{
  "num_classes": [16, 4],
  "conv_stem": true,
  "kernel_size": 3,
  "loss": "cross_entropy",
  "residual_init": "zero_last",
  "momentum": 0.95,
  "grad_clip": 1.0,
  "lr_schedule": "cosine"
}
Rows from block 4 of a small sound classifier, named by matrix and row number. Rows with one number belong to one neuron. Each number is 500 + 50 x the weight over its row's rms, rounded and kept within 0 to 999. All counts start at 0. Numbers have three digits each.
After each neuron's rows are labels from the 100 clips, of 14848, where the neuron reaches its largest size: "top examples" is what is common among them; "peak in band" is the frequency band that holds the peak. Only what is clearly more common there than usual is listed. The data: simulated modem signals in the audio band. In brackets: how many of the 100.
# gate: MLP gate (model.blocks.4.mlp.gate.weight, 416x160), inputs 0-79
# fc1: MLP up (model.blocks.4.mlp.fc1.weight, 416x160), inputs 0-79
# fc2: MLP down (model.blocks.4.mlp.fc2.weight, 160x416, transposed), outputs 0-79

gate.272:515520507478497408510482535451582536477503605572499460559532395557447487519483465567540545521571522533516445545483537496490423549512559493515507533625518551481573473460494459467480484450550520540474564592482549574567515451478511454496505491
fc1.272:464532447430531576440457484554556479485455450450460521507485529459572453596534470584583505541434493547529495459459496445575482493506501502515517481419460486477457499549466515541437500609494551466430472599432514584513488508542563540498507530
fc2.272:402517496436544511534445481529545616563516464524446523496452512571492518504385506368504494584416459505499393419383458454457464576496478512569502481535511524469419486477467438538466573493466499440493474469510495567647490507562493455497462572
top examples: frequency hopping (69); 800 baud (66)
peak in band: 250 to 500 Hz (37)

gate.414:555497424448598445523374443576542542514415511500443553454482394416480456614533518556435467588470478503520493498472499525502527455477514494449535388518478443500469455491451539419499467619523479541524535442483487483571455550522457568500418485
fc1.414:476417511501454475557537442482457431480468533566528531495457452431428430477468615406494478529455458503448456429533457499465519569499450518462480491554557494455394617523486516456435480608405452549462492520431457504601412443444510389430445478
fc2.414:560486585488490519537562558538553509528503590548499463473526370496496489545450487439520532472458479483442596578505492535490504481493424546507547468526453480574435450522489460520544499388526530451555496424542511474489502595445493522543543525
top examples: 4-ASK (84); 100 baud (36)
peak in band: 2000 to 4000 Hz (64)

gate.312:485598531615425368482486573479423550428563452453416460545482522417486524493594460484465500512484511399446546529494570487547498496456418523446514545358478553498563438520523501511479539477576460486458476558474524534440500499471549509529481435
fc1.312:427449538372477577475451558480562442444534548604448487514470459567442499530520507571527532524583472522472471463470461533532464486467431550410530540508572516510431496403503585518504480425463373479576440595541530509437389478525526383459517504
fc2.312:480381480475463475560552504545498551535528478536432462575553565534448524481442511520464611446410489364459486526425558423571493475569506514436457525497462604515478541455508497548570448472537556610522455499423495474436531481473463506395404504
top examples: FM speech (100); carrier: 1.5 to 2.5 kHz (68)
peak in band: 2000 to 4000 Hz (59); 1000 to 2000 Hz (40)

gate.208:485423507494497532447533458353436459551500500508547523531421546539501447449498537432568604501508449467419488587508568525505522470533457435483436522512452587517472628545431554527521484550504578511544528498519412530475605483447428461437449531
fc1.208:470475554384535594494567397454473483492507397460543508440425459501542593539471535442571577458483531372438478519445624569470514528535475528580529484476385478612472519536503534553498531463469388504405525520521492530498483469504491508501446456
fc2.208:448591499482446480508518516569569572609547500455444472568498509573513363464481490561478545460593486508487563534450387551428367500471456410510591534479490493503441518538602547629522452452473485474563481416589476577491460554590593441500460527
top examples: chirp spread spectrum (63)
peak in band: 2000 to 4000 Hz (83)

gate.298:520488605422567526486500557471531594473541489539449583424491527499558489579538555477531433546466529457433514469513376473454484598451469512538474566485455519527446467490520481464465383466571518487507519472500477586522461561488534515444435438
fc1.298:546568505445503471470443486528490536534512464557545444495456504521565439502450446551494520466475409527539517532523554520508517554557497453532470475511556519423542471508441503552515561591462511444466452524553536483546506536460450628539692472
fc2.298:575523477557440524500456501527504476461436578527528587427464523457517508409522452507466541483472586423487494474504529540511513443515500543478518471432438486439488510490432491561541472505610477453483549543475449527501514463498557476474430542
top examples: FM speech (34); GMSK (32)
peak in band: 2000 to 4000 Hz (62)

gate.45:476581455499466430464418397440461496481518481555352399565483453538454448414520489436548457524578403429487605509445551530482552554486524509453488475480433510500485622537516540478521500555503388525456512462452482489523479517392510569554495515
fc1.45:483566464454502517610553424535477487531482484491468515542500482471504546471549504579551496552474495476435471488468481439490409464481402391440482582481498524545517525411493521504421528458510620517482489477484439478480489491399510460439446380
fc2.45:547487487505453364526587543473377483596528553510570536571512431445506481541513468563437452517486525439504395558454520486520453550548554506518469455569516551507437557448501438450512423493543582534458529453499480600438544413481428565550524498
top examples: 8-FSK (47); frequency hopping (41)
peak in band: 2000 to 4000 Hz (61)

gate.22:507500483421448424505453489402472484444492502469413562563609526528499495484533438457514534561433441468435566612552436587534480563576439519464478512400496491469567495577528499493522548441593509521558522388487546404533547603492507503456559533
fc1.22:439462523589548523556496625612490515495583504503495404526420551504540489525517543539407397487541550548525395512529530492510493417442552547584560520435486572474455431428571445436405553520436508492464520575462421547421492522511504487501421518
fc2.22:505542468525434514584562454491556437562559467434490532333465536553558556548567475537504462480536427533548531513461431507503526509502526464406479547468414466496493513491587587512498463525465493463567460537535589489493499530489521454564475503
top examples: chirp spread spectrum (100); 800 baud (93)
peak in band: 2000 to 4000 Hz (66)

gate.316:561477447511473459494543441533453551418482638478430554545467491484480395527423549580546446586492456525461450430529539412557541467484522363516558420619546450496537498511455515486478488564534521505503497530582573552548478472525443547513526466
fc1.316:518511408502485518446441452547409511452481559516553575619489520435449396536436590618561457518431455481614491450498564574463450520460455424526525403604449469483546579468494526510424502657528533439482490534516461550590491505499387499525528491
fc2.316:477424446497445509472504481519614410503514513541568507558609448585559550494429501514628424584445372560551478533501593469589493416501575473499500486452491500480530509510485489433490482494491467437548458468513548469480546514583482372449476623
top examples: 4-ASK (94); 50 baud (67)
peak in band: 2000 to 4000 Hz (86)

gate.67:477514478416450372501457490523466460621499525577535494419463453423606554504534503506519465501516537486509451637460584547449464503544499428488510506553444575444529480559530428450473493535550523522484425550522424509522463524407441446475518490
fc1.67:463541512568451577478585499534491472484461486597461533584560552521502508553520509447485415540448452364509520517513500438549544485436496558478529625388557580504478511469521452555414507518535521492536417506433468489471500566487501459563659429
fc2.67:505453476483521558571464400482447493495638503457549504524471411542491546545568496462465462583535550502412491423541472597484541484429484442551402509540432429478411476515532521420456463552402562456593534540567482576528379548555448436526475496
top examples: FM speech (98)
peak in band: 2000 to 4000 Hz (60)

gate.17:491554524557538454455514486545488490543551481470520492455518464541564581486464464454499460493491533497462475471446542444508514511479552450452502472526416390518524512621541503582523482573459547556479574537510446486595582477380491540490515457
fc1.17:521476470471555449497556487454464431557390469407414473442516489494470558482571466484456566514453582460561504642495504490427426424507539452577538472490458493579564491458473476482544533505498479533518508500535486568413420571550481490437496513
fc2.17:536503485470425444518633555489504491655546540505523469490403464525562461491504554405551517496533533562532454460479606524482590491555478498406534555551465519480510453556429424449405460582557477547554454590409559426516435442542474484463442557
top examples: frequency hopping (100); 100 baud (49); 50 baud (39)
peak in band: 2000 to 4000 Hz (54)

gate.396:515534485549567542387487445433492444512569459539495479495384461521501478594484565510564510535494436521501403553459512513543531544495511440546446392491530478473445621594525491621523357491523442511514540523517547567429489575510543481463419521
fc1.396:470512428505455449563525535466578549437428508497533546533412524522519497557436500485468548367521537482417649560529442495508524493464490450533493513554552477542471438571439478547456587519532504480545550498441483423403510513465569515570575494
fc2.396:522542504448612438640471523519572641503538447525432554599447451465548536532487455474458538567529467483522519426496491502416436468454456495456455505528532479453529440442483618519530459504540602472492601452498544613447520453480482503484487443
top examples: GMSK (44)
peak in band: 2000 to 4000 Hz (70)

gate.181:468509483458510475556501447515514435497499659520446481500584444447575504510518470438532495516474517490483490599372497522560476495512482526588484515451525416541538512492473525435496489493549442613383510516457528461449515462521490529462510544
fc1.181:470509484468498457575499460478482431507485641515451428451581458466510479516545471448518539480450538487488495575402512507599498508522461502610490468479544431509534523453445493413498484494543453619398495562457518502483529476560521530465509587
fc2.181:417483382551541584576520529415400528432468381519565461367480465500537537572446460548431497499532503574477546471596450468535514503461427551558451516538448521592505501542434518419441454445491536529537504491601433519508461476442517514479525492
top examples: 4-ASK (67); 800 baud (59)
peak in band: 2000 to 4000 Hz (59)

gate.59:331510460453577521548407511512519447469442479508548505503494482549501519479551388441541502565459444466515426572508493541500433465550568499409399562556445556418466410494425523456495426507573525430536495514565457520519520451529397518545470488
fc1.59:607556561496456631474534517501571488513573449585486497532479554464577564509476528436468420461508630523495507479503534456568612537533494468508491517390454479503532499413534440621443543463448443492480503539472522475427549470472555509557538424
fc2.59:561473575540498473520495550538500506569517546490449458561490393551482536526376433490546370497402567487467597496490466525426497484478452478612488512521461447511633458509452523444513415496454484438489467549456561563543510498588448491491476532
top examples: OFDM (45)
peak in band: 2000 to 4000 Hz (50)

gate.380:481543484538528501443532497485485444476511472416500548583583472578496446579477508510529421548592443499497548522567481491534520498539504499526514467528518535470517467559462548529510449558442463557515544444546480571552521484550468495503492567
fc1.380:488509457535549465542592533512569428510484407492431561512524456510500515512481472399493544409438550460493451504491503417441463545514478524445535512514399551556440581463588507515488462472598517445549459456404539407475499625518478480455485518
fc2.380:552566411485538470436611515548498562611447461431461454565529531444517473570509457425615438565521520503471410451392470457524492459561513527363509529575510484506506558464487477543517434494473490512491474485407456499563521475430489574449494454
top examples: frequency hopping (100); 200 baud (62); 100 baud (37)
peak in band: 4000 to 8000 Hz (54)

gate.135:535482550493583482462453473413529568508544405502471481576476476468555599522449496518558572527550415411505505451512519484543485522478506494453509515501514446473454506513515501520421548535598507593511486517440475569558471512513571481512456595
fc1.135:487451479464407476502474451400463471486410524518501536561424491605460523504503510492595474497526521533525463491531558487462537585556593556534488534501568470633500381507461513525560525447525493417461434443488523544480530561572461490537493423
fc2.135:490552481478503542580464482521597502471559575430440516517455452467501455477470513474515556418397566515470521592400400463544457531473485549474574526512534523473564440553447524497486562515513576534368559551543469436495603464514426425544556483
top examples: burst (98)
peak in band: 2000 to 4000 Hz (68)

gate.73:492552444503456543530459439526413471447559550521542556568535418442510541485491487481504533448544448651528470590587488471522483565563569511583481571442597437512501508519492455545557553467538521494377427569488456468529519504486574499552473516
fc1.73:489528417409537560496486448448314460442459571515510589532445413505528601448457521496457494502518491472512488491456475443476542486437531435489485559489530452518379499523440462522481448446510528580442533582539457449522592549550561480537576533
fc2.73:496501500457502440433469565501446514446524499460524520436488522525500472566514498520623552439482487499495501518522475433430526466386576507544570443494474597419495507517532533463505517578520522492469449554570583511571410507479558409359527512
top examples: chirp spread spectrum (90); 800 baud (57)
peak in band: 2000 to 4000 Hz (74)

gate.24:546447534482552561492587538463518549538497495406485415509547487394500616427490430437512502558543499493530474551493561542437446463463556422522483501535493523510532532584577480453452476516529466426582473619460513487629458615415470524500495538
fc1.24:571572517490475514358460499560486377573584531466582539480558415568477380526481449534493489497438485487486519514474541546479532459580525584420526504426489460498546581468369500515548374490567465506436492398566568492505567521467513529472518406
fc2.24:467523525603510551589498551450613497526497524500445425459542467500534601493508461416521454509543462471488514403555453484538428510469470543538381492506538542519413497488524464537500481498451544464527519490498399505619558540475500464495457485
top examples: 8-FSK (75); 800 baud (73); carrier: 4.5 to 5.5 kHz (58)
peak in band: 4000 to 8000 Hz (58)

gate.176:580458466476510490511477465383440524487548509487574478487595544495560489434341500531537542539550532506468496511500401474523470517458585541490513543495462499634533461490488450437501531529525496442593375511435504543431510483456553504445535502
fc1.176:455419504487464475455511469546515421475612497538512470408543552575488482478450558447463419456411462515381523493564429513469622478446434550523487504491471589479466477507481548541504464473479599475445498476488523482504521592431502575445424448
fc2.176:491485528506524553459531574463557492525516469523496501508480437539502452448438542542527492482491515521465510453549393471516603464581367474476440485456509528545460525510539476454559513402492550514456469531596493473523382588516452527520507481
top examples: 16-QAM (52); 64-QAM (43)
peak in band: 2000 to 4000 Hz (53); 1000 to 2000 Hz (43)

gate.319:519538524478551382462496490534559512497481541471452452417460468573558431483433507542479478527469541512482508498471447462571401554446527443470559462466439386542484463564556446404379618445511530470500473497516522464426497471495564583553500436
fc1.319:482456524508442441531562487561631549497499430419417485466486501563467365542509497523475511537422443532471545510485500517432452548563522321458598514511533507521501493463532487451409491412499494419453386538437540592592499479497560500512514547
fc2.319:471484510497525562497591422513557432406573497488494489516447487524550474478545440493487467473484464506557552596457446481464471492522506528434365455545529571490546466457492452565523496526504512507516466497455482561542514471483482466486489565
top examples: GMSK (61)
peak in band: 2000 to 4000 Hz (51)

gate.413:428525526514490494498505510579460578552530515500536540552556489500630487479509484489524487449543497530431517556516493485568555471460421458604607559524578582503546456496434508538543477489447399470542520517532474493550496511502500480483473487
fc1.413:482442532521539444583500541509573540491531566505513569546565642522491478438480562483522578461433536554534485435514486479504544523482490492415415500516447516525530563539463462495532490473530517420423574544461458548503443504588532508492400512
fc2.413:478581396507493468460429508564508463479545511525389372562428522489537482451510628475527458531534441529563418590489440485530486486520437482364518525532543508492412526481549493523550513463510563530487514466515509501591545512481513521576504497
top examples: frequency hopping (94); 200 baud (54)
peak in band: 2000 to 4000 Hz (68)

gate.72:534533510511553560450565526439529475488502582682524512466448484450582472496495514514434477586477546466537510522479354505490476559459408454492477476509468471479532469505547442449529488486520558527505581513520539533467484423444454464518456538
fc1.72:437490438583435464473525526493573489540481459406491519511537456497469335540448485576533572407431486564487501471540449553438518443432466394465503471474506454570569512455489516501467502483565461422466425564419378513567534510451419385515368470
fc2.72:555497594541460414538516542467549501463354501478494479556591500509518597419474453487516438436504532581417469455541507505479455541496578559467501569549528592502487483500406544482567473431448530557463414482552509507514478532426475465522516500
top examples: chirp spread spectrum (49); 800 baud (39)
peak in band: 2000 to 4000 Hz (66)

gate.187:507523588539406444493555512552418514526446516573456546630401441541497471502460530563452521548441426520586614450546510436557599560555532561448494512520485611560476513448487549485468445502497555552557496426501475462558603568572457471448609492
fc1.187:488529490520491526464664383458479513487550538582522501509425475503487549461436577621428509393550439502564551515467486583378412528592523436478530460443578450441495485459481503536479518530571489454630524518436452486529445515493505496496444588
fc2.187:510443429442614494513496456460511470525423420502454492494506440503506442503554451431492523459471550566502437505518484476491396678504576535534483570483395521554532510526496509522553506481524476486613496551438574423457498375518513479441532458
top examples: OFDM (28)
peak in band: 4000 to 8000 Hz (81)

gate.192:495450546452534334432462497449510480479550491531498432484532513471453508569465459486432456613557463490541497433503615462512502510564518539547669480503476500500510367519509512512495559585541338556492494532507459489571528525501519489441442533
fc1.192:530456489472471395511427549341456493531564479437528440445524495477442494574512569538473464520586483526511506450447504464604555527527483490528489500422576495534460505522479487527487465581422338518536568483474496452520511592523519494446535551
fc2.192:507534444577572619485543539525501497441498540440508475425526561538636498356522561470478582568542490520523426512553549499505482409515483586509594473414452506421502499459545459471448534489555421524465510524486452439521484566539447477490549520
top examples: 8-FSK (71); 50 baud (42); frequency hopping (26)
peak in band: 1000 to 2000 Hz (33)

gate.373:457441500496612514460484448517449520488544517523565491536446455463579516447464453514484540447423481565412519547439525462547518467466489467498570518440530563489427543592533521523462628513461466546519558481537459569527470541442444548446520551
fc1.373:484556474571409513486500531544542469407564519543473440535465566450437556379515470450585403466547395478508527563451409489502519535557339543558418496470451415513498574481505495433491474545545505533476442482423505453430573479559557474579440473
fc2.373:482571480496497539505528529490541443511468481447508426403485566497463488512398487470544451471427341461502587491529552521496502517514494558500393442535531479507548473513511442449533507433456402435481480496562521456480521459525501515475563573
top examples: 8-FSK (30); 2-FSK (29)
peak in band: 2000 to 4000 Hz (60)

gate.379:531486524423548534532513526500521473543510498506472554523512498552502515460554425421421405544589488572527486491498552458520511561462424500506548519457577471543521490483561480506396519483554543461581516410505558540479595593499606536533583429
fc1.379:529489576570521500470556492581462479559491575575465481507455505431463661538489554494530487391505423600491547420550482507460454512480526476572538504502516510468479452496518530495446461484506448350573475579494488596471530488492453525551443539
fc2.379:565448505485550515490497552466532400566452450485455529542532455525460443539495467522500552568479503584531501524554477522528583495492511452373539465522501403524421519517550445503500494549516476467447325478474516502400462453464492541519468470
top examples: GMSK (97)
peak in band: 2000 to 4000 Hz (58)

gate.115:534425483494495548483457484452573478369534521485477483485478484494481408447409616494485516500580549451462541499551517466518587483483569522457572550468520525431486530544478518545512587550502476519517511619504430467476488591472489535561457476
fc1.115:435438390455435505435501579526534537492491550590466467498519510527551478530494447502480455510490525481583546461665467489600467515489501515473472596471489479540534522520484446520506521619509424474564549481489495507502473596543444450551547454
fc2.115:494497425497488499564549561523541447516492504504521477649478515426425594503524467489495503476509433476522525435563473526553462447596536546444417461488564531469550497611404519487527465591501561400540518526385563452470430511503428503506519519
top examples: 800 baud (47); QPSK (41); GMSK (29)
peak in band: 2000 to 4000 Hz (61)

gate.354:442493501499484506508614478461572519520530506456524425523585507578547490559542458511429539525535527493498510466539482534447446485414542489499471503414454473508527489550419463579542500508481497480531407523479456572547483491470457532512447481
fc1.354:602555399504521512512509452570567555475471497545544460504512538566531418592522548497512550480491432594455514472584426539428528464495553454444379483547508459483460399479496504479522478561421459434489464466477467545520483595515440545520543487
fc2.354:509484609569489483569427584498458531544472446507494560456513464521463507502509565474543518396494538469568499459487451510508506537521434539446534502506498482485449444553507457579534588475560483541461571545371450541512524504448360481530496487
top examples: GMSK (76); 50 baud (58)
peak in band: 2000 to 4000 Hz (69)

gate.155:514537456505490552439544487520525583551565567535552530431467553507486442567432584562558529518470450449534452515604492468487402454519548502433510454551506492478651474473441599633525435528517451487497480509479522508534442503447547532493575507
fc1.155:449424405461519506489471492566499500527563568463540586394462502497564535546398574511525461486452488545467498499483504485529480464536436545466489490477403466506574572545454511504513489472450481468427478564505510508520356459537574489471556596
fc2.155:490464593542534490479433546505467524488530528467450518542459403572519527425575511501469478569547417554466554480516445460564421471530515492486547469577563532469567489430496461530560468437539493486617544514577469526443537534526494524478508461
top examples: frequency hopping (27); chirp spread spectrum (25)
peak in band: 1000 to 2000 Hz (32)

gate.62:507413415487495478470509482399402466527576453474476621514543443512427420464483501481421465529504518490497477503566556569486515521447483477485490580415502449466508477452540497560530581455520538524457507400463555521434531472476429542526522536
fc1.62:435417406501474486491520506470414442441542544410467531412564589462532516496542491555532546501542511396420512541624456460522441477548507528517582499440455424478516472505541500578538555520447513474434500569493447456513537525495500462517532500
fc2.62:425567516465541485538497505546510536498539563471452519454490453519614452602416490520572530520462532529438479488488494578546422538460399479459552469422545532513563454422459461554480484437479541504475421503548589519582461398509489611448518563
top examples: FM speech (41)
peak in band: 2000 to 4000 Hz (55)

gate.274:458506568522578411427509492495496515500477498463532578528506460513451417481573535429446423491475464451497476553467458578499506463492492462476476522497499554483572513570411520536489502450574454477552561543543532497472592537466598506493488548
fc1.274:565521478537465509546550485503526577510372503443536531532469517477496566529470471418503455349483528522479492522503399522513519466466515514472409525515458467511505489516506484471529493442488464536575473504448466496475498478509543525528414461
fc2.274:535472540532494544520511542518518507544475577515434493458535576538568435583476552499537471663438502417508433465463447472562487580495489546510415419556486513413499527505573482467545565516524603603481495542555510516493482404410479535494518542
top examples: OFDM (77)
peak in band: 2000 to 4000 Hz (63)

gate.349:504517439507343545500422458544531556499520453416490570542535503516526488471431461599497577558547561537535483537509468567491549558453545414512580530540630520503411562484478477505455546503594498480405513538472414518500528525467448464494425447
fc1.349:591372483506432510546536506513519541548492428465522374514615575546515502491506447512449620469467474539467458545455449495461499447598598592526528487483567441538511509477498478483480434503494481465430445558469531529505511518535457509543424432
fc2.349:386489532560438500485498505493491577528480470559436464421518545535529552525494444414453478488510538517453492526558543566493527601546560487495540501475459458571427548495446450578485496546481549481475441541474510532565508502463519514528440473
top examples: burst (61); 800 baud (52); 2-FSK (25); modulation: OFDM (25)
peak in band: 2000 to 4000 Hz (51)

gate.116:552472488609508437460449523458567471519543446506493513438424464548488590466426499518552498505505531515461512459513403456449561552494451620525517520555488471476504442504501445471515502445517518533483530542470524531493549404468597454545483594
fc1.116:493476470614541555474561555466544503530508513480539521508532545433533464462534552439455510533462522505530587503520510486574582527434471533580511492495553440459546464473459474562452491528438486427504465480448458502567509565541567500429437443
fc2.116:584444487441569439591440500556500522489562485555473442618527446537518495491481519497438417523423578467550517510527610469534527537540570551442584502480517540408602512492491459513471470439480490482502597514422533451548481463461484435508460470
top examples: 8-FSK (56); carrier: 4.5 to 5.5 kHz (55)
peak in band: 4000 to 8000 Hz (80)

gate.307:558651519532402443548565592489456515521573481512510546485525590550555462499499504420484460470485512403495490543518509513498552549505458600491480574392563473498530480497552534408460502513493446524508427428476375564427485398510451510479519416
fc1.307:513478572463518524445457459515643500425407503497491468550454466496514450523545481518461468476555505492516568495533455550555536419512506575476576522499473513421536548529477464535478505591515487456569555507472580361603440446496543469482519451
fc2.307:505542563588511491516509508503414424450507509509489517496544553478521460360464442519542442549522497453454482452489580420484514499519391497401467491451526518503516497432461534564497513490542524466495450510544490571495479389475434521498485501
top examples: FM speech (98)
peak in band: 2000 to 4000 Hz (50)

gate.322:472556494446471466552539491372570486483494515561547623292540472444460534441522524504591498554552490432456552507568482558558547515471485551453430455623542535557502551550482507509481505424518576494437586476539464410525536495467540471480525528
fc1.322:593460502579516532501492516511480464492538501470445423476402534576536436553432428583446513573525559473481484476418480497428423447494492501529602604544435527481493464441502519495572430565507436461545546639492551508506515393525497449518431530
fc2.322:578534488557425480471528444549491459536464495491461520408532435441523465435454412439515571487501534476499566511427512471514573503471559520412458583472536477539433583474568535561495544492468437494488452444511581562503571463496520432536495552
top examples: 800 baud (94); chirp spread spectrum (78); carrier: 1.5 to 2.5 kHz (56)
peak in band: 2000 to 4000 Hz (71)

gate.47:532581511350601500492532517554508486521496430490520507513451528452482520547461481491542468554472460514482604543519480426469490478510438513506553504506531407551419593452423469410482424569548544407393542522506415531551534463432488492428435543
fc1.47:594482565518500556441537561538459532543535462583447507530568511445494458545534603485371547517605525512494528561482460502532472502565485533448512547535516444464526559573499519543442477424483434575506449565543511583373520542441483418483510519
fc2.47:550413523401465548528448523537450542504522564461602484563609419453489546574506543536533469520506535565493541527582556578566569438478501438508465530572522421504532521461408466550471539545475522443524512484446542513500570432517454600402523585
top examples: FM speech (87)
peak in band: 4000 to 8000 Hz (77)

gate.310:439533592480513541572535499515514499532589445440443445553483483532575514417522429476496525525563487594444464532507467566419480402560473483449497521522464599524541479503559512580548434466592471428390525568523510405524458515462561495478536498
fc1.310:563478408576503497457513495507448490536535458546523509477575552472420550580514517451453442391534421530552483552510524458490475413450490474526502502453587455488483499445484437408549513531501456543515443377478506554462453498477475473451421568
fc2.310:419575471549457542539519521484550536592495563544477468538514534526496581480516548523531435506395382474464618492562458576558532562506487608468659422492478512441427523488476537468523438511492508542444479513463471470570529420379466493464477539
top examples: frequency hopping (100); 50 baud (87)
peak in band: 2000 to 4000 Hz (55)

gate.341:470472555469536555556492545465405486492466591548488460452410465530599504538434505478589544567542506541547528472504447481485507457584453514471481571504465547445484480581491610568449504565447568632483536473478517442502542551468498544416615387
fc1.341:503463479439512462538587532587456507528472460493435518517496483468417535462492461514529482516482502473464557522562498487508510346643452539524510450427527544509447574455532469573636516459579430519487468486410442547469445472498611581543445550
fc2.341:527411607568470392530453538493492463484483445482649471462487543571493577493466471526454571523402373528501447481531595531466411470530511504433515475563426508485500491535522532476513409436505496606495433582529490424516445543493563455474468449
top examples: frequency hopping (99); 50 baud (60); 100 baud (38)
peak in band: 4000 to 8000 Hz (62)

gate.371:463545413522588506476640500474502432600433399582592506472477513463539483460550541468509633494487458469471504501496537455496466486547526404481455414556563539557521519481425517497466551490554541541493521504507512511471461463453316505487537498
fc1.371:502527520499499437522525496527540502422512622541517525518557493477490488533394468526542462471496507502438485497509420443535473520505485445502605444444436413487525544481540454545545474543449487471534409588553536474455428467486465461559436438
fc2.371:529415480555510397455440533489496492498470547488543376463484457599559560497580442478528536552582448484446454500428502475503504421457550479495497485540425380539500454463478384523535479448446506476528549499545508438534417443509471481484420454
top examples: FM speech (57); frequency hopping (25)
peak in band: 2000 to 4000 Hz (65)

gate.308:414444442504472536495527551579604529601531511497478558602535502469459443622495479459415410469506532475462487542541420501574537532491499464425418484495548526469509529547534463466506485489529496392443531500466485475497436521461532528548535495
fc1.308:386495614457520569491490515471468562466541453553432450517518384508445467561424460570512489508534494554469435509471584443577559483557372504491542480447506537529520513414509532525493541459478490487389503466482504636385440519548461542500564482
fc2.308:437510390499423560482508425510486513559632483526459499404420393482463527516532541466506515433593517499427477616440481529454467526534491486514435522420529428547458525502469511472466449476556460425469524565422572475534477560480635547544479474
top examples: chirp spread spectrum (97); 800 baud (52); 400 baud (42)
peak in band: 2000 to 4000 Hz (61); 1000 to 2000 Hz (35)

gate.228:494537577517429528506471549477521457507458502532480424469394517436562452534486522523450583506531411548479546447509526478547444533537571436443580465510460524479495528473506532390482511461477580452512541593559482480487492591573555470464468390
fc1.228:557505570476503446474513452495485473542493513525442481571399526460480491460551512504542571440593505555518497474515552501512482431514570517421484452548478595558523568503496528498544474498467521543571488478507475499512546534576590510410562539
fc2.228:547380467478504540477437475530466411518481450537531489447551561475473485484468596494526524410466466514540569514498494467644508456438543460508550532462522478563484465453462474532506588489648461543541583446482412523533427482562535452512517400
top examples: burst (61); carrier: 3.5 to 4.5 kHz (53)
peak in band: 2000 to 4000 Hz (52)

gate.167:470507476426437554561500569488539489514511416564496465410458481516575554524491461481536514484467619530426448502466516525479569482503480547422573545577552517407504450530539489491526478433488507477504458540491532555558516533516535487542522459
fc1.167:528565522486491532503567467544406408534535519500499492502434503482518551447398516427494494473452494479475516504507529584494482469521594555480492520464536507587502520501565545525456468495476452544459519517545479542480492589537421474515499436
fc2.167:579457534511543530628500512506491484489557478510493514421477397580481449520516514536512565424516565587432448475494504511585453445483507482534440491490571572462508475470528500472475504421506455478513533488518522542544464532544474539456472452
top examples: GMSK (66)
peak in band: 2000 to 4000 Hz (65)